Weights of a small class-conditioned spectrogram diffusion model: activation silu, patch size [16, 4].
Rows from block 3 of a small class-conditioned spectrogram diffusion model, named by matrix and row number. Rows with one number belong to one neuron. Each number is 200 + 40 x the weight over its row's rms, rounded and kept within 0 to 999. All counts start at 0.
After each neuron's rows are labels from the 100 clips, of 14976 (inputs lightly noised), where the neuron reaches its highest value: "top examples" is what is common among them. Only what is clearly more common there than usual is listed. The data: two synthetic voices taking turns or overlapping, over music, noise or silence.
# fc1: MLP up (model.blocks.3.mlp.fc1.weight, 640x160), inputs 0-159
# fc2: MLP down (model.blocks.3.mlp.fc2.weight, 160x640, transposed), outputs 0-159

fc1.534,183,207,179,228,178,151,251,203,194,174,150,182,199,232,238,174,229,150,171,191,167,159,166,224,214,217,247,243,168,192,200,228,216,177,223,197,210,208,173,239,157,217,235,175,237,210,164,145,175,188,179,170,230,221,172,194,179,244,150,211,219,184,162,187,213,191,231,144,193,233,235,234,283,166,216,214,195,224,252,232,263,220,153,137,193,185,187,114,211,206,224,236,300,314,162,180,203,184,181,170,211,221,182,170,188,195,189,246,265,172,199,211,198,247,194,183,125,228,177,211,147,258,230,249,187,201,177,167,327,235,167,150,78,189,161,204,279,229,227,178,214,282,169,235,258,243,196,236,207,297,254,129,202,304,257,237,221,132,257,244
fc2.534,212,233,186,169,176,260,168,167,199,210,181,210,188,211,130,171,204,197,194,204,233,182,130,210,141,173,199,241,212,155,194,211,177,179,168,131,231,212,186,248,203,192,197,192,177,189,243,194,198,218,182,203,217,140,274,230,246,268,169,176,194,182,195,238,253,178,160,208,235,281,162,154,264,199,155,219,200,227,221,174,110,153,172,132,282,241,264,188,203,253,214,179,228,341,152,290,167,170,174,159,199,144,188,175,145,223,168,166,188,185,173,243,202,243,201,178,252,200,198,181,235,270,113,192,193,239,234,140,130,215,190,265,254,228,181,192,246,152,244,208,209,142,163,212,274,196,111,204,233,274,141,217,238,208,160,148,198,264,222,146
top examples: music

fc1.130,209,203,208,199,194,115,175,151,220,252,162,208,273,195,183,253,224,230,191,173,220,241,177,251,290,230,161,166,213,261,198,250,237,211,270,137,191,224,156,233,183,228,268,264,184,234,216,185,183,183,124,260,267,194,212,165,162,304,161,142,239,191,152,150,247,191,191,191,151,209,222,158,187,236,190,181,196,172,176,218,185,198,130,284,207,219,253,144,142,207,212,151,240,138,221,215,218,191,193,160,225,211,149,182,197,156,267,164,207,254,219,256,259,223,246,200,188,264,184,206,215,201,234,205,245,179,234,176,203,204,232,194,193,297,156,164,234,211,123,162,214,191,217,255,199,215,150,168,173,243,167,233,149,131,198,183,197,110,89,161
fc2.130,187,263,207,157,251,162,331,220,269,144,277,141,237,154,210,182,219,151,213,285,193,240,212,189,160,165,237,179,197,200,203,111,213,244,147,180,214,167,178,213,163,225,94,250,274,231,187,189,254,202,133,226,185,206,231,222,114,191,176,188,238,254,155,224,229,238,231,200,145,262,250,249,197,191,202,166,224,237,142,262,242,207,131,245,208,188,196,162,190,212,202,130,242,148,209,230,188,188,197,187,245,219,220,270,189,208,178,247,167,223,165,214,235,178,160,174,237,186,222,196,234,249,194,235,208,221,204,92,164,177,184,235,268,256,236,281,238,169,149,232,193,149,208,223,212,267,220,173,216,219,236,188,144,234,144,187,192,223,201,205
top examples: background: none; muffled (low-pass)

fc1.576,184,196,234,221,229,218,156,200,228,149,276,193,232,250,230,266,182,202,277,234,213,210,243,178,209,212,218,157,255,240,216,243,224,227,174,190,217,262,182,152,180,130,188,159,237,133,182,195,192,149,217,179,94,165,181,130,240,202,234,144,233,206,210,177,195,174,214,164,176,190,195,189,273,86,157,186,286,219,167,106,332,213,196,171,165,187,193,184,168,239,191,229,223,177,209,195,188,147,239,221,222,200,222,280,196,129,118,228,225,259,203,204,243,239,194,199,201,221,233,251,209,205,196,138,205,236,254,237,254,207,150,204,321,133,146,224,141,213,242,171,197,119,187,194,221,240,196,139,197,193,203,196,185,202,200,222,214,242,189,224
fc2.576,207,199,112,236,215,165,215,145,137,190,201,190,221,228,193,155,134,250,156,160,185,114,232,172,228,176,227,180,170,210,261,216,161,148,195,218,114,255,206,220,193,154,177,166,219,216,171,185,191,207,227,256,191,218,301,170,201,240,191,176,260,231,230,206,179,186,233,180,199,156,182,231,215,310,274,156,266,197,188,206,144,185,136,176,118,173,170,205,244,257,268,249,213,221,169,267,211,190,163,150,226,201,207,171,199,208,213,219,192,155,144,236,245,120,177,221,191,222,196,216,190,207,243,110,155,122,210,236,118,213,268,256,156,244,174,205,182,192,253,115,115,221,183,259,229,181,184,124,234,208,257,222,199,182,197,244,172,193,210,213
top examples: child-like voice; first voice: child-like voice

fc1.337,96,225,272,231,199,174,202,208,243,209,195,193,213,191,252,257,205,295,232,186,210,241,170,165,233,209,248,245,233,211,259,204,212,160,243,199,268,263,199,235,203,288,259,252,223,163,146,191,164,184,185,160,232,193,199,155,233,231,219,129,191,177,158,105,165,154,219,160,169,139,149,188,151,224,152,213,229,143,120,180,224,242,168,194,202,244,180,164,253,164,117,177,231,212,196,211,164,172,184,193,261,233,195,257,189,210,182,229,223,272,283,204,227,241,170,221,214,242,180,229,211,140,165,196,232,176,186,159,189,265,193,130,168,172,184,241,208,138,229,202,142,162,213,223,265,324,141,253,222,203,169,173,169,129,216,192,210,196,172,210
fc2.337,120,136,138,174,158,220,172,161,247,210,218,235,189,178,191,208,234,224,201,218,196,161,197,170,219,227,194,218,143,215,170,196,205,223,190,175,223,108,253,189,225,184,246,176,187,177,205,169,227,205,205,172,223,221,141,241,200,199,163,121,231,197,182,225,267,166,201,197,258,161,189,197,234,216,149,178,204,154,315,173,167,219,195,229,276,311,251,261,237,199,207,285,197,206,200,225,240,116,174,134,212,199,187,302,157,165,143,220,251,220,228,179,200,151,235,188,215,174,205,213,184,244,111,187,35,154,294,197,220,248,201,177,160,201,160,210,170,201,189,180,212,184,184,250,202,263,137,182,226,183,228,206,211,161,253,253,217,230,192,210
top examples: first voice: high voice

fc1.146,186,319,164,154,146,166,110,157,212,184,110,222,209,214,216,216,220,212,211,176,187,252,150,231,191,194,232,314,264,229,255,198,229,202,217,263,238,231,186,228,200,258,283,272,202,246,225,190,173,160,241,207,250,208,185,210,239,207,170,205,157,154,194,204,207,196,212,159,212,189,183,247,231,184,231,225,139,185,179,163,155,56,213,138,267,122,211,219,164,301,178,208,208,209,221,299,241,249,213,231,230,214,156,247,197,197,143,233,178,213,238,251,199,227,220,285,219,183,188,246,190,211,198,171,166,187,154,189,253,223,218,174,144,215,238,203,205,127,135,190,173,191,134,189,159,217,166,156,179,188,180,208,200,209,197,163,184,182,160,240
fc2.146,213,167,110,259,202,224,276,266,253,138,228,172,215,184,234,273,177,208,204,111,179,221,190,174,227,175,211,321,256,232,166,213,263,193,211,265,164,227,235,206,287,175,129,210,144,164,119,208,167,208,279,170,192,223,190,142,260,184,207,248,204,241,212,143,203,215,216,173,231,196,173,233,185,173,206,224,182,165,207,158,205,260,276,193,296,230,252,175,166,217,195,187,212,181,147,174,218,173,169,259,127,172,210,169,213,208,234,224,218,171,218,151,147,227,223,199,175,203,199,179,171,153,147,271,229,286,211,216,177,159,203,183,245,205,253,174,188,199,239,173,239,218,139,162,207,131,169,146,177,208,244,167,269,267,172,143,202,163,221,183
top examples: background: everyday noise

fc1.559,189,239,142,241,285,276,231,228,223,250,191,208,227,160,231,247,160,232,201,197,180,229,312,170,190,238,213,182,238,205,250,223,251,206,225,159,195,209,182,229,210,171,151,233,183,184,196,173,232,165,205,166,189,199,203,199,242,267,204,190,131,218,123,148,175,204,223,172,195,205,154,241,164,170,271,178,144,258,191,187,236,103,152,27,178,222,192,109,250,218,206,282,253,189,188,216,226,172,206,221,185,208,211,257,220,275,170,231,259,191,197,206,208,209,168,301,243,226,162,245,187,243,179,239,226,219,206,211,208,222,233,191,181,148,175,247,241,232,225,138,152,262,197,243,194,212,213,104,186,142,184,194,186,145,180,192,221,211,231,193
fc2.559,238,262,209,199,129,274,147,176,232,174,230,225,213,206,163,221,214,212,240,207,164,157,202,202,192,161,216,187,262,182,168,245,196,166,213,187,166,202,230,198,136,187,205,134,240,161,144,229,267,208,195,259,231,253,208,155,281,195,153,250,206,198,123,234,262,83,127,244,152,168,159,249,191,261,192,167,183,190,292,149,179,227,181,169,175,208,169,170,217,216,236,205,250,229,153,196,168,226,157,125,182,194,126,114,180,141,198,182,196,146,210,208,164,209,234,73,207,209,235,244,207,226,208,180,191,205,186,277,226,147,234,227,263,187,215,159,220,205,215,171,229,131,211,240,254,207,184,96,238,215,204,194,190,154,230,172,263,169,200,223
top examples: background: none

fc1.179,203,193,99,190,201,201,283,191,248,159,112,197,216,173,173,243,248,119,215,125,174,218,154,205,260,206,196,162,136,234,217,220,215,212,202,228,225,211,224,254,179,284,210,191,179,214,206,172,199,228,190,147,222,194,182,173,183,182,146,191,229,185,152,179,167,203,235,182,236,261,161,212,255,243,268,223,207,141,211,225,260,142,333,250,193,162,249,84,223,264,176,172,235,258,165,206,222,198,227,147,192,220,196,115,213,254,239,225,229,225,184,231,184,221,212,155,246,268,210,213,192,145,210,148,223,218,210,220,241,257,206,204,110,227,208,228,237,239,262,148,168,220,281,248,136,215,190,159,225,192,176,206,175,184,211,277,165,194,219,212
fc2.179,167,200,142,127,248,213,189,165,192,156,151,123,187,153,182,222,147,226,141,192,217,193,159,141,213,163,280,141,198,234,186,142,141,256,217,120,189,224,229,220,263,272,203,243,212,163,256,210,172,174,112,193,190,222,219,211,237,168,212,163,192,220,144,280,201,179,253,222,231,155,231,198,227,177,190,169,204,136,218,154,162,226,289,199,227,134,203,215,226,177,210,219,154,211,251,182,191,133,221,73,187,232,159,183,171,188,215,219,200,240,222,201,200,178,195,168,206,191,159,247,245,168,163,86,240,211,231,178,170,218,258,156,251,211,176,262,299,232,173,116,147,183,168,246,237,180,183,171,170,175,179,225,120,193,174,186,179,193,209,188
top examples: music

fc1.111,241,154,142,148,208,210,183,147,219,163,197,256,338,205,236,214,135,92,252,178,217,239,204,205,168,239,230,232,223,225,233,225,250,245,244,179,216,222,135,229,187,242,171,221,222,176,179,190,187,210,210,224,158,203,151,208,243,251,106,238,196,213,185,214,203,161,190,143,169,260,157,221,189,231,170,208,189,189,167,122,247,198,315,218,176,235,211,217,229,219,217,156,176,211,192,187,188,255,211,161,244,174,178,207,209,254,90,156,201,199,216,246,199,226,156,176,237,262,291,220,205,258,249,218,181,281,240,160,210,182,260,172,241,157,177,119,186,190,136,192,123,206,207,200,181,169,159,210,128,139,221,181,206,149,176,193,200,225,143,160
fc2.111,164,177,155,72,257,216,278,180,185,193,198,204,208,210,234,234,269,287,155,135,180,207,262,220,244,184,190,289,151,155,194,227,192,192,240,186,254,190,191,193,212,182,218,155,220,279,225,220,224,117,189,205,217,201,148,205,202,151,228,248,287,248,236,169,157,264,234,187,148,106,235,265,163,203,175,201,155,227,173,218,151,209,299,201,175,222,156,264,206,215,174,238,160,164,211,204,193,157,151,211,148,225,150,197,214,234,179,215,122,204,202,188,195,240,185,218,217,194,202,220,260,248,169,232,202,223,144,171,193,264,117,184,175,157,197,177,179,188,164,201,262,255,163,192,153,208,206,267,201,253,187,224,158,217,259,214,120,182,170,142
top examples: background: none

fc1.247,247,194,194,155,182,92,211,160,216,275,235,142,172,218,213,159,169,156,219,287,198,178,222,218,188,230,194,160,241,225,236,197,184,287,183,134,225,257,216,205,219,194,261,225,222,154,193,159,197,152,221,198,202,145,101,164,241,216,174,224,193,165,205,230,138,200,212,197,211,275,164,178,250,171,233,182,229,263,216,130,221,148,265,224,209,178,220,283,209,171,203,141,252,159,188,142,169,201,213,252,263,204,257,217,213,138,218,233,225,217,206,158,246,240,197,231,222,202,219,277,173,181,219,208,163,247,254,141,181,256,247,124,182,195,174,200,97,240,161,178,137,222,176,193,212,236,177,196,173,171,215,91,179,143,161,232,249,186,187,128
fc2.247,154,144,156,187,171,214,212,219,170,233,279,291,203,166,203,206,220,206,207,208,199,198,151,201,244,225,150,150,167,221,178,190,262,169,194,238,190,203,179,200,267,260,264,249,242,209,176,213,187,156,125,155,219,232,144,170,247,188,148,161,216,189,167,167,176,166,229,207,219,205,232,180,171,181,249,201,226,234,175,190,245,281,158,242,209,301,189,263,238,163,192,187,200,176,179,134,201,185,223,234,186,170,153,183,233,189,233,225,248,176,196,166,207,191,242,260,224,212,230,236,198,206,267,175,215,269,102,236,240,294,44,231,191,262,220,204,60,191,159,196,273,170,250,168,204,180,223,153,213,160,218,181,216,214,162,210,225,212,182,234
top examples: child-like voice; first voice: child-like voice; background: none

fc1.568,185,200,207,176,231,218,181,215,247,222,179,214,183,214,255,199,150,220,165,153,186,163,221,238,181,269,128,192,161,275,280,157,162,146,198,188,293,278,192,139,196,212,204,252,172,202,222,84,140,191,207,150,226,232,154,225,270,219,200,221,182,200,255,182,145,205,216,188,267,251,132,156,196,185,152,262,156,182,153,156,209,207,194,197,211,196,217,201,194,199,163,224,273,182,251,210,226,199,289,217,196,181,171,207,178,188,193,251,215,233,214,276,261,245,245,208,137,170,161,217,165,221,208,184,232,208,214,197,223,220,210,221,190,209,194,248,234,188,304,215,225,71,268,167,254,144,214,175,224,110,165,235,198,154,150,192,202,231,246,123
fc2.568,161,199,214,111,225,217,186,225,211,182,168,180,210,221,206,231,276,173,224,181,233,186,267,182,281,168,203,186,210,219,177,227,205,172,193,241,256,189,223,241,205,117,119,230,176,212,139,244,158,160,199,192,182,225,190,143,198,141,279,254,219,148,179,214,98,214,154,156,151,173,144,242,223,228,207,187,122,139,211,296,215,230,277,289,174,260,164,176,186,282,212,209,196,169,220,195,209,160,210,217,208,120,196,135,210,226,224,213,235,167,199,196,215,184,200,198,239,218,230,176,251,198,268,248,176,222,144,249,171,180,143,202,191,183,206,249,175,238,142,263,200,248,288,118,125,160,210,208,148,226,150,185,182,159,240,147,180,216,159,206
top examples: child-like voice; first voice: child-like voice

fc1.155,188,211,201,163,195,147,166,162,197,245,189,190,154,239,167,208,207,215,188,209,214,221,162,206,205,231,227,242,210,216,224,233,232,199,217,202,218,186,252,193,200,230,216,282,228,251,173,145,199,126,171,142,173,201,140,175,222,187,173,199,176,189,121,162,111,114,244,184,191,207,190,149,245,268,218,135,151,144,168,162,186,216,182,302,237,121,222,211,167,236,215,201,169,185,219,200,197,204,167,194,174,225,199,222,198,198,201,206,182,192,161,215,204,204,193,223,223,208,184,231,214,285,56,312,214,176,93,217,230,163,260,152,257,142,170,180,214,222,169,195,176,174,126,204,116,117,196,186,140,161,97,184,184,227,207,125,229,178,146,208
fc2.155,174,172,299,240,222,224,243,243,220,178,250,168,187,240,190,187,208,109,223,238,204,205,232,192,176,203,232,296,181,186,211,174,195,175,214,177,202,207,221,206,86,140,331,222,203,201,201,178,232,218,230,244,227,218,213,222,228,240,226,142,220,163,189,238,242,192,216,244,229,224,234,194,176,165,197,165,274,242,234,158,210,268,213,174,140,207,144,171,172,212,195,205,137,134,205,226,225,194,202,164,191,240,202,201,183,223,191,192,188,199,196,228,193,156,172,288,196,212,193,156,201,125,161,24,205,200,141,288,299,190,224,207,165,305,202,237,209,139,229,226,193,204,175,234,249,240,231,180,251,186,202,212,210,175,189,207,256,196,177,229
top examples: background: none

fc1.271,214,193,167,215,255,184,183,234,234,191,70,208,207,242,317,182,150,209,278,256,243,201,194,229,273,165,192,239,266,193,196,206,195,197,222,126,215,152,238,201,199,199,226,166,175,215,210,227,170,151,173,236,228,212,129,180,244,206,177,133,125,235,228,208,166,193,198,171,149,176,253,194,213,138,227,222,247,174,190,105,255,195,198,229,198,180,199,174,189,180,139,208,216,150,187,259,210,199,232,128,140,232,180,292,191,279,219,265,151,251,225,203,211,237,188,275,197,169,198,253,203,157,119,199,201,196,227,186,243,228,185,187,219,255,196,190,234,169,168,275,166,155,201,226,188,257,214,122,117,194,112,149,174,222,221,188,191,227,165,162
fc2.271,191,135,239,175,157,205,281,216,215,163,247,169,162,237,193,195,260,168,172,225,179,146,156,211,174,209,166,256,196,192,250,179,173,194,216,163,189,156,243,206,153,227,124,167,271,237,147,200,251,203,161,255,153,210,155,224,112,177,175,224,141,211,194,256,244,211,183,221,214,219,232,264,201,213,139,183,230,223,258,230,225,213,215,239,247,110,195,261,263,156,221,244,213,164,253,172,228,181,216,211,188,235,164,216,161,223,147,195,162,246,193,177,200,161,184,194,247,219,128,234,168,144,277,204,274,272,233,236,252,265,220,229,119,166,183,195,188,206,152,236,175,174,235,288,179,293,176,299,172,175,198,212,169,210,220,236,271,209,210,270
top examples: background: everyday noise; engine

fc1.133,194,203,118,271,241,229,188,194,271,203,203,203,209,201,229,187,195,227,201,198,208,245,194,169,223,226,259,263,233,167,294,221,272,163,242,215,235,219,288,223,148,175,151,175,182,208,147,207,228,170,192,248,224,253,168,200,279,227,215,148,176,192,143,232,186,175,244,144,211,243,236,247,178,189,193,210,239,199,256,198,217,213,211,249,180,186,191,173,185,242,263,233,230,218,199,219,210,191,209,105,285,224,209,235,229,218,190,223,201,230,233,207,223,269,189,307,231,228,210,228,109,236,110,162,160,245,177,186,254,212,186,194,267,212,59,225,137,227,181,170,168,199,295,222,161,112,207,232,202,202,222,179,193,197,195,138,237,244,234,207
fc2.133,176,232,189,139,189,185,239,221,212,195,114,204,185,129,185,233,296,187,207,174,193,225,331,187,165,208,189,218,168,192,200,186,246,197,199,225,172,220,184,221,280,175,205,225,200,185,222,233,161,177,156,143,211,159,180,206,239,208,196,183,222,228,174,226,190,187,180,185,214,194,171,178,185,213,230,233,120,203,190,176,273,172,210,149,275,178,214,202,238,177,149,243,155,152,178,173,246,271,187,237,175,185,151,177,238,202,209,183,212,189,215,191,165,165,237,301,194,200,196,245,323,311,247,200,183,221,276,114,157,215,125,201,273,42,123,232,193,184,164,209,213,213,193,144,205,179,240,188,230,205,169,226,187,201,186,150,179,194,248,174
top examples: reverberation

fc1.499,181,135,182,176,177,256,214,171,237,266,255,206,192,138,198,266,243,173,261,208,196,199,203,256,189,303,237,289,195,176,207,224,207,234,239,248,214,244,127,221,162,171,214,278,220,198,244,162,207,131,187,207,236,122,197,160,233,248,152,241,207,184,133,184,148,133,189,167,186,184,217,187,168,242,303,171,155,192,152,168,217,156,108,211,205,220,209,151,234,244,221,226,230,240,225,210,224,232,226,255,224,248,188,220,255,243,239,207,264,221,224,220,193,245,255,228,233,226,238,259,212,295,205,179,261,216,268,221,205,226,302,202,227,105,167,163,215,210,194,211,154,254,201,154,145,239,158,156,218,205,190,209,178,188,171,183,216,202,248,187
fc2.499,263,179,209,155,218,155,220,220,232,193,203,201,233,185,158,236,187,235,147,126,204,174,150,159,157,171,249,279,263,172,236,254,185,156,192,283,157,168,180,163,219,163,223,188,188,173,276,203,183,202,261,147,259,205,171,183,218,141,214,237,202,188,213,151,187,231,200,194,233,201,176,169,211,184,254,212,53,204,202,225,177,247,98,193,208,189,203,182,229,200,193,232,223,211,218,183,192,135,212,302,251,154,233,150,222,218,248,190,201,250,190,135,193,241,238,134,188,156,210,251,248,327,206,214,204,233,186,259,189,257,115,182,188,116,212,215,190,220,205,212,226,172,192,159,179,226,242,80,187,220,172,204,197,229,230,225,144,160,218,219
top examples: background: none

fc1.418,172,205,245,212,260,198,224,137,229,191,231,260,199,213,226,176,187,165,178,185,214,275,201,174,276,139,291,196,222,135,242,250,240,196,173,187,177,137,189,216,206,180,201,207,279,237,183,122,110,194,195,239,136,194,187,166,178,155,180,273,182,247,268,217,190,160,201,167,256,245,207,286,194,203,158,179,195,229,154,184,212,194,171,207,182,181,220,169,205,207,224,197,205,194,228,189,154,190,194,198,234,134,153,201,179,231,311,265,159,188,216,253,207,259,152,236,205,165,284,192,173,214,237,213,199,246,194,178,256,209,173,219,182,197,193,158,207,168,215,196,147,183,124,279,160,222,99,222,214,190,188,207,190,119,165,243,165,153,346,221
fc2.418,196,220,266,231,206,144,222,74,223,228,214,156,221,218,239,153,199,247,194,246,220,202,183,197,107,219,84,168,181,176,255,253,224,232,192,238,144,276,179,178,176,152,171,157,245,265,186,149,156,215,245,171,190,185,196,216,222,230,202,240,186,203,237,256,186,237,109,202,189,160,253,304,200,183,230,231,133,133,240,157,180,220,185,205,219,234,211,175,160,136,204,252,167,163,219,242,213,202,179,216,219,132,261,197,222,191,274,149,223,197,250,191,196,211,217,163,204,204,114,211,231,204,177,225,161,191,225,163,138,212,229,170,166,182,196,211,186,220,201,215,216,203,41,133,202,243,167,190,174,178,191,172,246,149,185,216,149,216,169,243
top examples: first voice: high voice

fc1.329,87,266,225,183,201,175,177,258,226,254,162,249,143,167,202,229,233,257,206,186,195,187,241,224,241,265,171,203,202,191,188,234,223,252,243,154,253,247,242,238,202,236,273,232,246,203,192,200,137,227,235,213,192,177,226,169,278,220,208,256,201,188,174,187,170,186,212,171,235,251,185,193,274,183,266,221,112,278,223,226,204,148,219,191,172,198,257,218,99,186,158,160,187,245,147,168,175,123,243,179,225,175,196,176,253,184,195,235,251,235,216,187,211,214,189,201,324,213,217,264,156,136,204,165,254,303,222,171,270,280,198,201,269,199,182,165,140,224,187,136,155,202,207,231,250,201,234,241,207,234,209,179,217,237,189,247,219,191,203,217
fc2.329,255,231,262,194,182,218,203,246,171,135,207,194,211,275,217,196,137,187,193,195,218,221,213,167,200,194,228,172,169,208,138,203,230,175,182,187,179,214,157,188,171,260,229,176,164,210,180,154,165,216,138,143,163,188,241,201,255,227,145,283,133,237,182,250,206,163,170,199,211,207,177,158,313,189,195,247,114,210,249,193,204,172,151,134,150,134,216,233,137,237,239,191,177,179,237,96,267,316,325,138,196,213,163,236,195,226,221,203,227,196,229,179,201,178,226,255,175,209,202,209,239,227,181,157,286,161,155,273,195,295,194,165,182,191,197,250,162,213,227,190,111,179,174,225,241,195,209,202,207,225,228,214,235,209,138,184,229,163,237,214
top examples: mains hum; background: none

fc1.148,216,302,202,156,192,175,108,167,176,236,269,170,166,132,195,222,275,181,207,208,244,228,234,217,218,260,144,200,254,265,243,222,185,161,267,177,258,213,218,207,216,276,280,278,228,265,186,181,216,113,142,143,191,216,189,203,207,200,160,144,162,180,158,227,191,137,217,157,196,234,219,192,193,226,200,225,216,205,158,100,120,166,185,199,191,191,203,182,195,232,276,272,214,305,202,202,228,268,182,188,182,242,219,241,210,210,171,210,198,177,241,236,242,254,223,165,167,210,185,203,166,268,263,181,106,199,157,167,235,201,232,149,275,220,200,205,209,155,171,253,143,173,191,197,208,249,233,189,199,174,191,256,159,154,190,168,228,192,153,187
fc2.148,279,193,282,205,229,170,244,242,290,256,265,166,218,126,214,203,129,174,220,190,163,256,223,189,168,256,207,228,211,207,172,148,183,210,206,233,205,198,229,194,208,255,199,243,207,198,181,202,192,218,197,149,172,179,181,256,220,167,196,228,96,210,240,224,213,205,313,181,182,228,221,188,194,186,225,268,214,233,176,239,229,257,206,202,293,208,151,190,131,170,216,100,191,370,201,145,211,172,199,256,202,162,211,188,242,238,192,247,196,165,188,176,222,172,212,247,201,205,265,212,146,210,179,210,181,298,261,216,170,174,212,198,90,210,219,251,239,250,193,185,238,209,241,168,194,172,177,209,243,209,172,186,203,222,206,189,172,253,211,134
top examples: reverberation; child-like voice

fc1.553,199,177,201,197,254,155,211,217,224,286,214,255,291,215,198,228,248,274,222,171,200,160,197,223,222,243,243,184,216,250,224,178,236,185,210,176,228,224,175,187,190,197,255,213,176,114,212,212,186,191,147,232,202,128,166,192,181,244,165,196,213,180,128,163,174,216,208,177,168,277,221,83,208,116,181,111,161,248,198,198,178,264,163,232,201,189,221,233,149,170,192,239,197,242,169,191,217,116,157,204,186,219,220,208,200,217,214,203,230,186,191,253,230,214,263,253,241,190,267,178,172,112,178,222,234,211,252,168,188,235,163,223,144,218,217,198,190,242,222,227,243,260,210,318,297,130,123,222,188,137,170,222,191,243,127,194,283,190,203,183
fc2.553,298,176,213,238,258,222,194,177,180,215,150,236,238,221,260,161,86,221,214,259,255,166,171,180,167,194,154,169,167,205,181,157,223,214,175,248,173,208,175,227,265,236,97,233,234,173,187,215,210,167,122,233,207,195,237,182,122,164,239,73,262,198,152,192,143,170,138,244,247,177,218,211,198,227,212,172,188,131,185,180,224,121,143,249,184,169,202,260,259,238,149,185,215,272,231,254,183,244,143,192,245,208,252,257,193,149,173,234,225,139,208,249,197,199,187,189,137,199,199,197,206,141,215,180,216,172,208,208,271,146,259,256,169,226,142,208,174,193,169,205,209,227,199,179,168,188,219,159,175,167,281,242,223,212,192,251,224,172,195,240
top examples: music

fc1.373,215,180,241,192,181,180,190,235,207,212,259,186,240,134,218,247,195,309,240,225,223,167,164,197,233,218,244,182,213,241,224,243,272,215,206,175,241,195,109,271,231,194,225,267,154,253,249,185,219,142,157,187,209,171,196,208,178,188,176,215,274,152,214,139,153,208,288,203,197,155,236,213,296,250,278,167,121,211,238,147,149,190,215,148,162,181,206,166,198,251,186,248,235,91,164,256,229,203,216,236,185,233,181,190,217,258,216,262,226,205,202,226,197,218,227,263,169,231,197,219,186,237,89,159,220,254,220,282,194,235,180,211,237,214,142,201,258,207,173,253,254,234,142,185,184,238,149,159,181,230,125,246,198,225,201,206,240,201,206,216
fc2.373,211,233,184,299,227,177,244,188,168,97,225,216,179,218,201,204,99,196,210,147,185,184,183,193,201,192,168,231,165,227,206,172,249,196,167,156,191,256,152,242,168,221,219,308,163,175,194,189,211,181,137,269,250,240,143,157,156,127,212,237,198,205,201,178,162,216,205,229,162,236,239,138,166,186,190,214,185,181,196,246,223,171,233,172,134,175,150,181,194,217,182,227,208,120,143,191,158,204,219,206,199,226,223,253,254,231,205,220,176,268,216,225,209,147,176,177,193,197,246,233,209,237,212,211,190,194,163,305,281,150,182,176,296,286,318,239,230,237,216,180,140,269,197,154,195,171,248,238,208,201,189,108,124,182,179,203,227,210,159,179
top examples: first voice: high voice; thin (high-pass)

fc1.615,152,245,203,184,267,195,185,224,251,211,231,241,235,197,268,221,272,107,173,136,220,281,153,239,224,243,196,213,192,274,217,201,255,253,197,193,243,199,270,227,245,208,217,219,146,196,171,176,211,184,229,179,250,153,176,216,148,252,138,229,168,232,153,182,181,198,207,192,127,271,124,190,200,250,227,170,139,186,179,94,231,231,158,153,273,167,270,189,216,236,210,176,258,128,177,195,171,247,179,231,268,213,185,241,253,184,187,227,248,220,182,164,222,192,176,135,260,234,198,223,175,270,209,221,251,135,165,228,213,191,229,186,237,183,104,183,265,209,222,173,148,177,175,264,186,173,184,254,227,148,191,195,209,272,177,216,196,168,165,250
fc2.615,211,273,155,260,204,134,156,165,212,207,213,210,191,161,234,175,126,123,273,250,266,293,141,205,235,224,184,184,209,257,186,194,160,219,207,238,193,228,276,222,157,218,246,98,239,232,241,261,268,199,254,139,183,215,166,155,204,188,204,214,174,169,209,170,154,160,196,136,178,169,183,281,275,189,223,226,239,204,209,266,188,227,176,189,286,205,236,193,150,218,214,185,178,144,173,204,129,259,93,187,192,148,257,157,230,183,198,177,209,205,148,238,241,157,236,214,183,223,232,174,227,265,184,282,178,222,275,232,217,196,171,206,150,189,226,141,224,202,187,202,223,219,242,204,232,282,151,233,146,203,164,238,238,151,205,190,210,196,229,206
top examples: background: none; child-like voice